From a checkpoint of a small image embedding model.
Model: 7.3M parameters, 24-pixel images.
Training: adamw at rate 0.0015, 21400 steps, batches of 128, held-out accuracy 100%.
Data: trained on made-up waving flags, 195000 training examples, 14.0 epochs.
Rows from block 3 of a small image embedding model, named by matrix and row number. Rows with one number belong to one neuron. Each number is 500 + 40 x the weight over its row's rms, rounded and kept within 0 to 999. All counts start at 0. Numbers have three digits each.
After each neuron's rows are labels from the 100 images, of 14976, where the neuron reaches its largest size: "colour at peak" is the nearest of a few named colours to the mean colour under the peak; "peak on" is the class under the peak. Only what is clearly more common there than usual is listed. The data: made-up waving flags. In brackets: how many of the 100.
# u: gMLP up (value half) (model.blocks.3.mixer.u.weight, 768x384), inputs 231-307
# v: gMLP up (gate half) (model.blocks.3.mixer.v.weight, 768x384), inputs 231-307
# out: gMLP down (model.blocks.3.mixer.out.weight, 384x768, transposed), outputs 231-307

u.209:520563482381519503553534421499519461511614568518593516479529559506521420481523491481525498506469529496491508528525540494479461493486547538495503572590523499488496437485537436473553482488517562471508473533501508497572445436481483478
v.209:485535507379444509504488428498487464501592566475515557464540575495535497504513492432528482498484546475465533476497560488468466460471451526518530610582475476508481547488511467484571505504543496537573494467464518479520474416494553499
out.209:494458465483456488534497490572512454526514549520471502560496495474430507534490452424389559502526520520439454472498493487531556565448549531531531474481502483490501550521493588477514523481479456561471485483471517474493505445449522442
colour at peak: green (100)
peak on: flag (98)

u.647:540541523530544468512533488486585467552515485489611497547522617401492521480533483504557490423523542427533493512509465479489549506482467524486526467469531569492534422474539468477501463439480547502456485464467492437540559469555470495
v.647:462486542474475508534498589533501513458454499477470574472509487561488547535465536423413488531477452492446540515471527543489468571519500520493470532509451447467498546506377598543503515513440509491512522500530558599473466505454522497
out.647:440475578426516460526478514496523508521532523512440485496464512436544451480492524547533484475447503510482496447452536512500491476557533484511463536486518510477505474517493507483440506451535466462507505525478556514517444518530501587
colour at peak: grey (61)
peak on: backdrop (96)

u.327:473477539491500475475440444525526539541508522509424485497523451573532453520552517494489532561506472513561483495521569501499510443483462465548514555523519481500427497499551454490528528598512524493525494482431407496477526528528507578
v.327:552504530485488428531476437521523537606535520466484498483546446597522520494499488389529557585496475475550531472490588475467473457455506453519483606535492461503529530487528473526478508583498495491532484435398424490473504496457535464
out.327:472476512448469517494477513538515466498493489549468481471487548454529524461522486533509566461443509470522539498509514460501485480550476484507500459530488546485538479467556534520477480484483455505510506499531540458519526488508466484
colour at peak: red (92)
peak on: flag (96)

u.32:495566519481518478480497497491491485461572494469522489445479484491534500515530446478519416519513519485457516556529504526477450501479486528467484505586449469525441537533513515490584492486541564506531546495524526453438449485534486579
v.32:413529480437483557487520486506487456459517539493515547463498552430448475498519532509504502461482534567435541505439434486462489491474483530485488573557462498530508520612472512462517498447571491491532471490508553463510463474490528526
out.32:453486527517501434575542515524498514525536522503534489500565547480454485446476475469497481492517551492462539519449500480482478459554502478574459538514443433511446477528468472526483493430493480492529471407465515418536541425542581490
colour at peak: yellow (54)
peak on: flag (85)

u.549:477520492458534498483473458549562525481490540514476550472535474518478473522517545469452483520496484582476493514488511523469436524513490495503479531516449411501510526572491498482509541507514511580482544497521509543421467486465490533
v.549:504529467450538542490454543473498537449541568491474526437502482549554482507530486439556523593500454487453460522482545491484414501435452475476486585575459430559478514533500557540501635565535507519529521528491536500444414413501483544
out.549:502488597484510521533498486516522469495516497521453514472463532434505503510578468567472477526417555482528572509516506477506503494567529495528529532495543495546474476452520534535462487499514503518460468501480467497501541491499475517
colour at peak: brown (41)
peak on: backdrop (100)

u.432:435434464494535569505480501512421475450516506557492533478513472513571460490533546550476481508606445515437464499513515491519463511524507474481490512520524496503492524505487487544535565555527432479480494562513592522472455467441485493
v.432:578560521516506535570479513465463530470535485478553508502542449534534570538474422430481479555519483503497469530544537540466493487480525458451431586554476469569571504515519531538412480489486426433479498488509503512475430524531554465
out.432:447519536571467562501534467498524531495482535498509409467449509532531540521530473529518420551437490503455490482503481504467455490546482425462559433520464422484515516545557528612526458487446554518507484516506470492440435547465454462
colour at peak: grey (60)
peak on: backdrop (89)

u.208:553521476510543449507464394432526559554494499499499517538573472473562483517477500555536551506532509509552461515552490492474543456505448436535498496510561526484550465510686399480473491519534508441497500493477437476553541484519517545
v.208:575538537538479504552517462474472514554528463500531525517562458451575493487512463511579510506561527463544513464582477429489524454440517448466463528521509529503571471489669470479478500517507466502515454471447440443494531504526514438
out.208:542520503483480505479476447495531511541454516552521481505427529486513479493521508423453528494477545487533460531473480489491500530554442522524551522471529512527491495515411490521519489512483496588537512483524568484493527511511514494
colour at peak: blue (100)
peak on: flag (94)

u.364:555522462496545454478459454537493492574519534466465552486603471543588539538527514399496546561610493523545512478523590477444462521535538465513494486552487472533548478527546472452478510537520518553516517475468440504528477476475560451
v.364:539498475486460511583537495455452422518536553496486519457513528486502477492434485494539524511512484493520508496498483564486493466443497478449406595497543506501545480531526458536457525490564462406476533515506539491531466473440514403
out.364:562514519508510588456438529498542523516497450473482546476539438508560461508508505474489529498584466551479535543500511440463483435454539515536513470464470497519418397569445447478488522539525526523464478464583490487528541498511475511
colour at peak: brown (41); black (31)
peak on: backdrop (96)

u.122:535573488432504564494507534522476507459549510467509417430471426575529558525505475442456436595482478520467526525479562474498420518533505518482516486594416431550478552531496549492518557477490511423519503485572533529433397544556511506
v.122:442471486464525559499513443479538478504521531481423564487543532480523463538553534539511511483516531492455465485484540527464489470447469460495434562464508482509472481522514462498493495518518491523525487495497519467464485498469468541
out.122:534512518512482423463511541460472458411508590491493578412465518436468483470506527500437512494597541501439456479475577505539488498675477524473478540533526510545563452523385464552505512537469496479462472522529602451473490553525455478
colour at peak: orange (39)
peak on: flag (77)

u.367:564461497529515488480514473484515555514510489491546406496457441533505481525518467473467540528490494519518519556493489388520499499594418478495497480505548514526539481492548469500504483522518461436479417453491425511503523524550495513
v.367:547521497513487487506493502556464539496497476489514399524432440547503525498511479508477540522473468519530522502467506434545467424504479464478480525528527444512594499472539494484464549565446480439495472472434414497498512612528520473
out.367:482500464482461526427493540495495492456441537504501496454501499551423389469505524483434465491435599424474489516486464535513421500457465493471517548519488511512537513516442456540510484514582507458458496485508574443463560564494466500
colour at peak: green (61)
peak on: flag (92)

u.339:516502474477502464494507432536463509506502514479501508473551450519535504583482505458471519551600455572471459501479552530458472528541498476487481483607472441453500535578573493515490538513530495495561519470515525527488444449517481531
v.339:512423529535493515550546416437523449494525497460510497488540548463509504564519497529478519476576475505526545441473487478475501426488477485494447627512546493511591505559579414555504529492561489468486460459427502470528542465506497456
out.339:468516552466439514492475536568513488533460515474465482502464477501436490490492438455538490469590503471478480456472473507405456476612514540506455558494507473471489511486530577495497457533384526540553484492565460482427514499468504513
colour at peak: brown (52); black (41)
peak on: backdrop (100)

u.290:521455448427523539462504396518508507498527564531447508446531430539517477524521543465494522598532498562489501487426552509483468495546525471525477509561488460489482467559605425491520527519583483545487515538512484523459440459445470505
v.290:472471549504478547543597416508517447473532532472513470498548555477525498569533502511474534483559496505512527460389517529480486431455465436467425620516499480497566525528549437520453534537515468493527471457468526482525518481498513530
out.290:433473509593532521523472470520510501543512513535454535488470500433519495536445433468415450449465524450539475498455487503539499543624564581517468435451525483534533505550500572476557447452462503498457489565541447499540494494494557554
colour at peak: black (100)
peak on: backdrop (99)

u.381:552530462470503514509515446500489518485546565493507498451562458550582525548466482465452528573633454551484484508462568495471456526567496474493492491590489460505529500565612472540473544517593496462491517501539504548484447498483522501
v.381:527491530459489471548539523502441470488481526528519522504492480521502477498502501476500541538473446522514508505470479537489534456431533479463411640509523468495539449501465513498442508508522520470461487541460488528490470495483539450
out.381:462484591529580513508493472518500457555534456493496509518438489426559517506506464445460527514528464516514469457538513460520484498619539505505462485421528485540515462506486541487532441553478495497518516515498436472455488555506562544
colour at peak: black (66)
peak on: backdrop (99)

u.603:502414490484506492480484527433525520467495486491581498503463570478555494560509496544453564494506415437457493486508509441502516551569520488500481551498519510452527491486493518600518566563502541489472443498464524538492537420518511523
v.603:479423492508485472454488535487476535459483461510536460512449564454513497595572501508442492448503406493448501513500474451533531517602525517521513524491505501458491485488473538540549557519494538538470481511483537539488538422556519537
out.603:502486493442565537486537492612470504490551469497522492471542505533480524489511476508545463482464516494510501542531454499499450470505510504528513527515515528455476541479571504564521549482509519493456526602485480544484511515451501450
colour at peak: pink (89)
peak on: flag (82)

u.505:549472504421532564491499513463537457454540495500451502409479412572520448484550503564451469648461507521463440516514526466501417504556497547455470423537481442496466533526500516536505482510485549474501465547559522538452394472491433596
v.505:486451482455499538468482534491568489470502490536462445410431396540502462465505518544458462591462491544416501501501489495518414530506476541476506448552468431546481510578476547538478523530507481511545472550462573526451379486474404480
out.505:517516487585488550516545557503513535467463469508545503522542500463498458460522570594405580464547475456505504507481462500552468501584468496488529476467456430481629435485510511532481471540497478521473464463462469436466472450484426439
colour at peak: orange (47); yellow (32)
peak on: flag (86)

u.125:489437509467498509472493422478525483453524537482469526470552546493587459572492545490484491529634488527479465476483530549436498508550452449530484519574491485480531486568573445507530528531582532576538568493511507480472492443504492524
v.125:459519513523539539533572467457462455486522496454500460457519512499508516562509509491457525485565463541486526465421493519473490428483492461498451605538544479538551553572513470571479569510581462437553497454451570458538489498528521533
out.125:491493526440518498537474489565472539502472509552498555482567472551469478466487458482540452525543565502527460479513487520463505436419535564476419523476473442468564458528430490545496518574467488480483456577461419568540478492528481506
colour at peak: blue (29)
peak on: backdrop (98)

u.372:512495522508509579447553403510464467449544523492457515475529478503578506568531537466516432529641528520495535489498521536447491465535539433509473525551452493527509534551613466486485503537571538570562542488544488462464486438502487542
v.372:491465550488487545549557453547515502484491543490492535530557507490473540512508546473484533496530529563505537472429488495468511444481484465485409577540454491458536514542481484475486463487486459503511474481482504528496472471495508493
out.372:487524587458495492489537478540498429445500508450543476468544506498432509473508509474503417401538458410532519541482456530466497461525504542520457477468474489508545470427479504479506540470454539580494505527581440488475403484527541514
colour at peak: green (44)
peak on: backdrop (99)

u.249:483425458475514512467506501444503505469506480491588482494463532486595481547525485583493558508528439478457484523484503438521516544549501472472474569551502501494496503499520501577534554573531521508469437530452527523457518421536481576
v.249:477434485472502480483509516478465523463506481501534444504440549493541482569544521527471490498528404517448523511488501451550497487563490488508511568508495476494481519499507529557549565561508484526459470515465564506485512403546506572
out.249:490472506445547525503495492622491467498558456516571514495526520506475554479486484495523454463447487477503510543519437495491444495519514505511495495508488545448511556472595521565491555474539522482464506602511472545485527516460492460
colour at peak: pink (90)
peak on: flag (80)

u.659:499559442523560592498547445535554514536533486541498520484584508471556557553490458519506524473609497531499467490460499483536477445521528425504488468535523494525432463525541458489468503530514436451475529480530531467528489505488574508
v.659:533530521488520552560532496557550550453468533505502512520519530471511529542499472435485522497544462522530494487439505559470532500433491428433416597531475473505532453494480531473464528518474473532483531510491430538478537494496536490
out.659:430484475511527493492555502416482546423521533471582491529491486612531450588505504500458390589508561507444527499532552494495545494535559569475496498506544538487509457581523524487502534443508469575505521488487528509526573575497524478
colour at peak: blue (27); black (26)
peak on: backdrop (90)

u.49:494508444468496517541535394494442462506562549494469473444558484535505557558490505477433546539542432556474522443493537532503447433550523481469483516534511478515540522567589408559518607487594453477527531493471561470500454517487525473
v.49:502489544503506617512603433488531486467531497471519443507515540499512499562513477467452532510570488518528484516417519542445534446486469425504416603518494507526501509514554451513454527496528512471525486470519506477488533496531511515
out.49:475448492581554467479452471490459474514508536507481509485507532493360523528502528478385481479444544462530453462623471485538482461547536525516541479507536535507504500539563593509518464468449458466501485589432466479513504455515519549
colour at peak: grey (77)
peak on: backdrop (86)

u.31:497479516451532514465464477524566505468498516521446554491526498503484480537548548491481464530505490544470481523487498510470484513526518499498480533532473399491486461577552498485548525490526558600486532508532499536415469490494471530
v.31:493474457506525539485488422565492510479466531506440544504553435486521528506530518508508574538560510583537479490448496500489475475485496452480480523561507454530521465571577456454472541529539479550500512494439433479480530512527504519
out.31:477519605454499475533457519501523525433511536510495526494476496535471576524542465525474499556484487495475533505511490484484524530578484492495495475498541455521474476508523557464450519532552518474488494559475469490526500529481457540
colour at peak: grey (63)
peak on: flag (76)

u.338:533480488504520546456496423506522523479509540472497505466581478504581484576504506494438517547604457541503446486470544507451485495551468463511495485556479465526517496574555456505513542534589522503536538489519489526453472465500471536
v.338:452462520500481517573577449523505488509487521506443515518574511482485518544509566481468553492528527565486533469411486524471505472464446471491391594526500486521564489561486465494469510481506425519505493464482547517528497504530498512
out.338:485510568529505507505459480545517463524505512528439496519492505465558456511500416468489442521527481483485482471463488498532470467647506511492449524409498468510513498491496568508494453570459502449517505507538490489444508539516568546
colour at peak: brown (42)
peak on: backdrop (99)

u.82:502496470513480539463551514409511462514528459432478539464517498507561547601536510445469512541557493453459516475463520466436534493599493480548519457471450515479482559486499515541477546499569486550539552485515544459432519473556504526
v.82:546487537501486499511586485484581486529468500469466470493530500511465517548525523473426538527479488507516477487479507530481521500484461492471428585472481498555523461517537487517413519472496523481473505455486487557426497523501480488
out.82:392532448464498490501511505510495456558485460447495513491533454512522510463519405563577491456397559500495539457470490451587483442533517472497527523473495535440499511545468406530530485441466511487516507473539557440556526512501576471
colour at peak: pink (58)
peak on: backdrop (94)

u.159:497478474466520516505538444535512511488501550491479469428512457512535490556447488452431520546577458586473484480467541508461448541551469510480484507566465442516517541589580491510505567532556458458517516485550510512478454447460481490
v.159:453517493509510641513577449495453489474544531508456446475551536503511520518471575453459515501546501537504517519450491554484485470453498471456422590532523465547507515542536472506446494521516455493536507512536528482493483507486497496
out.159:345491589523538498509493509495491464546456495497549504531460527451482533531484408469555430470580509470463465434434526501498468437602521525499459480489516483507473528492535558475486476503436489501549496500550491458469497560500517553
colour at peak: black (49); brown (46)
peak on: backdrop (99)

u.467:495530525409527510511507544472507481474553506518440527405462438564512477475555503514533440608469495499433485557544525515507431530440540535460460471536463475511449520518481550542496473483527525502514471544501539519433377520516479569
v.467:477478445447490506452510549506522496485527514521456542395444462537487454469490533509539460559491490530397490523549497535505425529431507529472497479506442468539471512556458564535485513475540480519530489543465587515442378482442456445
out.467:516479481501517499504465522537487513496504530536583532503474558396518487473512510500377536464550501479449463496472533519548451502581508536477507533497477459482540437433545543513519467500524515491467536493492549414503550402480477445
colour at peak: yellow (96)
peak on: flag (100)

u.148:501464470493457496469476451495510535561506511468430557508548469548548482501501532481526564584545465487555467488542559554499502447494423454537485607498503490529402507481530455538449544612485516516510510458463462522468488453493521550
v.148:506493523497455464527469489526472539519498534477445541482546488541534531481499541445547554548539471495534531413467557452471473441472500471518513610507505451463512531491522498512531561593485485543521461461403482510494487459470515471
out.148:525455427439517504441432496480509536540433475547521496507480448454559531462467509417555509506437435579516501490517514448546461533460512502493597475583506511488507479540493524505525521488539450415473511496546505526635496461526446474
colour at peak: red (42); purple (42)
peak on: flag (84)

u.526:443496484554549549490472539434470520412498464497475507508497507507491528603477528479466460483602450478455451500499481545472509515582544435562503500519483484429518538530469555590550594503487541593528537530549592458472532538523537541
v.526:563529481498471470513526489488500438593531507520509572493532425507508498469485434455575558548504497485552541470499505460486445432405537506488471537508544503530634453492565460499432491555502441476445439515471458492538488499463551440
out.526:428484484456506473566489517551478471530527480511470447512574484507519516544508504564452462447408517453480440455554500494540498449577517466513503493504493512504496513513525497560449537480390445511546483473474507502501482515492485488
colour at peak: pink (41); white (28)
peak on: backdrop (85)

u.393:476506488439527574503506428471528468487554501485458508439529499524512499559509532469419465546537461541451479500499535530464486464576483529475491519547504456534534489587592425532576557510567488533509540493519542466482467531494511517
v.393:494490523436541466585526459548530485468493567510525523516542508501487464468526531523490514507487550554507505463422516515460507456438457502451408597530461517460536455506487478443442488482495493458511480487468482511539482469476447546
out.393:474480503485498458458525518499470552466470536556502550522492496548449549462501508478446381547409478462547433560570458527514535461587495505529502474496502516491589449499532535510495391461467489456507507535445481504504497540544512503
colour at peak: grey (66)
peak on: backdrop (88)

u.194:533507518461502519528576461532513522552525548468471518508591524578484566568472481440456499575526507504520534518536596562477507475527468503526451588496463448536460510484512483480478484474447587523490538432552452531478497529549540531
v.194:532479522514532566531520492495501562432489542486461552453504455515509477577475520532507500548551441611487496494463493490445483479479416464508449505486472455553533521590502522532469577514551450505503503484517558506462473476481488506
out.194:541468433446469465436509488436472500460464606477535452501480585516493493492497468458441549436480464488475431523539520511544486490497514497504529521516487573492596462486485529464501523486555466536511475545455569509453546468537438425
colour at peak: brown (63); black (36)
peak on: backdrop (85)

u.498:513411511484505488511476505435520488471516493443577490476484568490596492553482485535498532512554433448488502496535519479471519524517508456478477594528493491475512503503515497581531560561553569512493461481482479514466535414526505544
v.498:516407515500463468504483526456489513441526468485559448501460581481583501573507492480488495515571424449489506467516510485463518522536521477501499572512474495454536495479513537570540545567517504554488493472471504514488532356519501502
out.498:458467500433567534511475516616475492526543467548610486499516480546477524485487485486499429480429511458522532559526452515501470494571517517527512515531479537437495558450581515574503510477522524524474493612510465544522541511454505464
colour at peak: pink (87)
peak on: flag (77)

u.594:528438471526503557481595503458476505472548483467425524491477468482591568517502445485522483517621478506461505550395507471528491468528475462501509477499508531507431561498557478532500479523541467465471566549582561440500522466505533510
v.594:497539507545452553535493516434441475481539519501423551457519488505508534533448493465516506494541475478474462530439530565492483457440534451527416587501483472561520525515507514552444547526551532499513521493541547504455497517487552524
out.594:454504550468512479574612486504481490434577491461546502488502470488571506522485442547517443524437577483451465439482490587522474460579490526490449523452511447499433471564527500504497519432398535444523448507489520486533521465540538464
colour at peak: pink (62)
peak on: backdrop (86)

u.312:516518486473522515480529429506495507495531543513484504437560489508542487537476501440448502535601454599496473485499522514461474508541495503493487518584491463494505513590587485509501536508602490499522521503517525494495469457491492507
v.312:470485480458511525506532501495556501490512558530448471420482491522515495525514557503475574554587472556469503476436507465464468516562498462481423527548483464525542450585559504489506529517591495524492453530431510501489468504445494483
out.312:418512549570567494521502501485472482523482503511537493550521526474499503527483438488581408493639498477494474453460500492505480467593519527492435473498523453487491546499514567474493472474474527506550491480493498492437466559502495498
colour at peak: black (76)
peak on: backdrop (98)

u.464:548460485519404458505433503503465556543479488467468570537553471520528548480483481457542599559544445467554467465534513515471554510509519430505482544456474531505522473454504501545474527615474492468493490458472480551477499432493553443
v.464:576429505500476503498471530521455576510468521491500544531523519506575525452455534491568590564575470458568479467503517479449546520490506434504517569475471548497513475448491532536469511602463522495487482479464447545519518390482502509
out.464:498469510520455435459458514512556549561462465586517539485574445472547455489496547457563530508456464512512538483521550494528471533419459476558499539552479483517521481497528544532491502500538477475462531514469478520524527559494566477
colour at peak: purple (99)
peak on: flag (99)

u.236:520478499487488523465597418522470484480565577499500508454566535503518527582510545436467477530630485564488554490465523468483445454516532439454477530536467460522518523573602461493509529507560484511518482463512520471485483461507539490
v.236:560484529531498473553627433492474456514541499427554483491569545479488554570490500443479535489602521515521570491438505518417518462488486454497413580548483486510565512552548440516441503461525505509517486446459475470504516495489526449
out.236:449433461485565486525457467525464426537499536510474558528503536518508424466490432530579470441491481541502486459468446463517442418566519498496503472443514503517492489454484462494450495561460522470514483490561498472503472507478524518
colour at peak: black (99)
peak on: backdrop (100)

u.207:504401467526506525504484487502512546475513520485496447430475486508550502525499535526539534538605439523498509455483515513450452497510445460525498516515492504516532516548544477555474556574547433436530513482431510499467475431444431523
v.207:497513476508508543525461479507463550416560559499473491455506481534605508512505487476541513571606466509514470492532546518502476457436489427502443651523458489480507499491615493525505560595537486488507526533436541494499472440502509531
out.207:520475538528461526475443483488523574413525462530510489549538497412512547485504533466469395509507419538480458483588523499480469486436505516457509443564457475503492544467538545507488410503505508501491507522486505494514495548502453513
colour at peak: black (91)
peak on: backdrop (99)

u.551:514504493480468544478535420456499503495564564477442522415588471561578502567477544441433542589621439507480497459472571490455445478554499471509503499554477466539519526541603443573522584558602474507536527485512537487474443488482497472
v.551:483478505499491522577542463500525490492520503521494503493529538467486496542510537472465548481544509528459482498462493548471492472444450457497377600530498487516542450573496473494454495488524442470500502500483536500480494493486509492
out.551:460555560468527481551501483547488500536512494476460492492467483442486456566455499482427462509513471470531452510544553527505493460674594480477468560397509491535504483483503553487473389538489496482623494457504509547548509481530518539
colour at peak: blue (25)
peak on: backdrop (99)

u.24:519492474503468484487439483510500536537482518474467600527560510494533531519525517497555591540595445478551457475544509481496549502487502443539470585474504532493460455470521482515484523607487485494468472484455475528476510430503545513
v.24:487484524511462513519460488517443547532483536455426595510596533495535543489457535467568548525573467489523494408519536498467512480459483483511507589465499512489537551478477485512502562593488445514513485458452548514516506429493501483
out.24:479478527436491452480425490528531510523439488551524528477507402470589528493468530474574486550453487556514516450516583492542476521448516515496511495557519485511532470519491552494533498518487455436491506511482511503573493491524521456
colour at peak: purple (100)
peak on: flag (100)

u.370:459495479512569577549544490486509438475524506499385479480507485459465519505496550547485484484529459572469505512484459507497491421528468474455494531502539473454484573583542481546568545468550542499517538503521550460503528568490500533
v.370:500502503437507530548488459534510481476505578519530510496534506509506465525525531514481532515528513548480511467467525520491458434428492468458425606592502483490553452552521489475442503488500507477517475507438481495540471531482492501
out.370:469572544432547538512564461532513490427587423519528457528431455457586556448509510556539451419422477467522528537527497477533470501548514504470519497478492457493414467529586555492479382441376613565542519510516466499490556455519514499
colour at peak: pink (41); white (33)
peak on: backdrop (86)

u.269:539434480437511558555478512531536486503516600565552499505466506493559445445475510520553553557532523510560482482546503528496505529458497492454462496495532543519573459492549477466474466546532419460439460586473454503532477414371487434
v.269:491444469457502484530522516454454458467501573499446539431452425519553475500473515489521521553588455511476542470521493490498497490470528476477467566539519508506584488548554465542530559525596471479474510531460568477504441470450511413
out.269:581486470489433477468505470436436517484434472503487441535496470590502465448499467461533517595455507475557480432478490419476452545524495477481536489537487487532447505456505510496511496519445592523439463477512460495540533488487432409
colour at peak: grey (78)
peak on: flag (89)

u.596:530481487455496529490513416478561484496547565475454527436578548529562482566489526484451510537613455502501504508516564529462464503549482445500482500548514458483515462553584450531506532543588545526492538497513488504490472460483503495
v.596:478424523486475577501602462509506517466494491475463470517485493538499519565496554467442596520582483510481504476391521555481538505506459433526452604490510497504501512502510484542411533525502535529522528457533527514474510518496517525
out.596:477499516478525454531427523511472467442519448528455521524533493507507461497459494451459413479446569525501439478513446496466527440501523600460472486486480461476508492495496502545548484578545489445520489528465443503570506535513562511
colour at peak: brown (48); blue (25)
peak on: backdrop (100)

u.304:518492486508440495491450495497489519547486507476463594526570515497529512519509509461555596539585436481539456465552504482501543499481526469548476572475514530490465450473505483534483524593492485505460465488453505530480500427501553498
v.304:480488519515466518515460500505445548527485531458418589503581530489541520488466538476574551517566457489519484431534528495484508484461473494521509587461505516494521546476481498525507578597495448511510478467451558517517503419507498489
out.304:487465504438494445472430505530520517518436484561519521466516409482585521488474541475555521542441490554523534458503575486569476497464490524507522504548513488502535471517476542497537500515493466421473502509469517488571500498532504448
colour at peak: purple (99)
peak on: flag (100)

u.501:545564503538499470557528478488473505479520531436560358456459486471488511501477480539518490492515490545532531464473477492516465450492487498492495488489499499573532560529556463511510554463539482435479514498464551443505489478514510464
v.501:544537489539481469543516494504503470464545528510604370500453512443495488500474446534501466479516547509551461497513452538489510517526502510471477481500514522488506510507546469487475499468544453477471506515500523439481513471475465477
out.501:486487489554601492468500495570510564442491449542533492488445570369514501470485513464545475490560482544490488489480501501492516557441511498516489520493435528522520514540505566540449553442523562537507525552448481529480480547492471491
colour at peak: grey (94)
peak on: flag (74)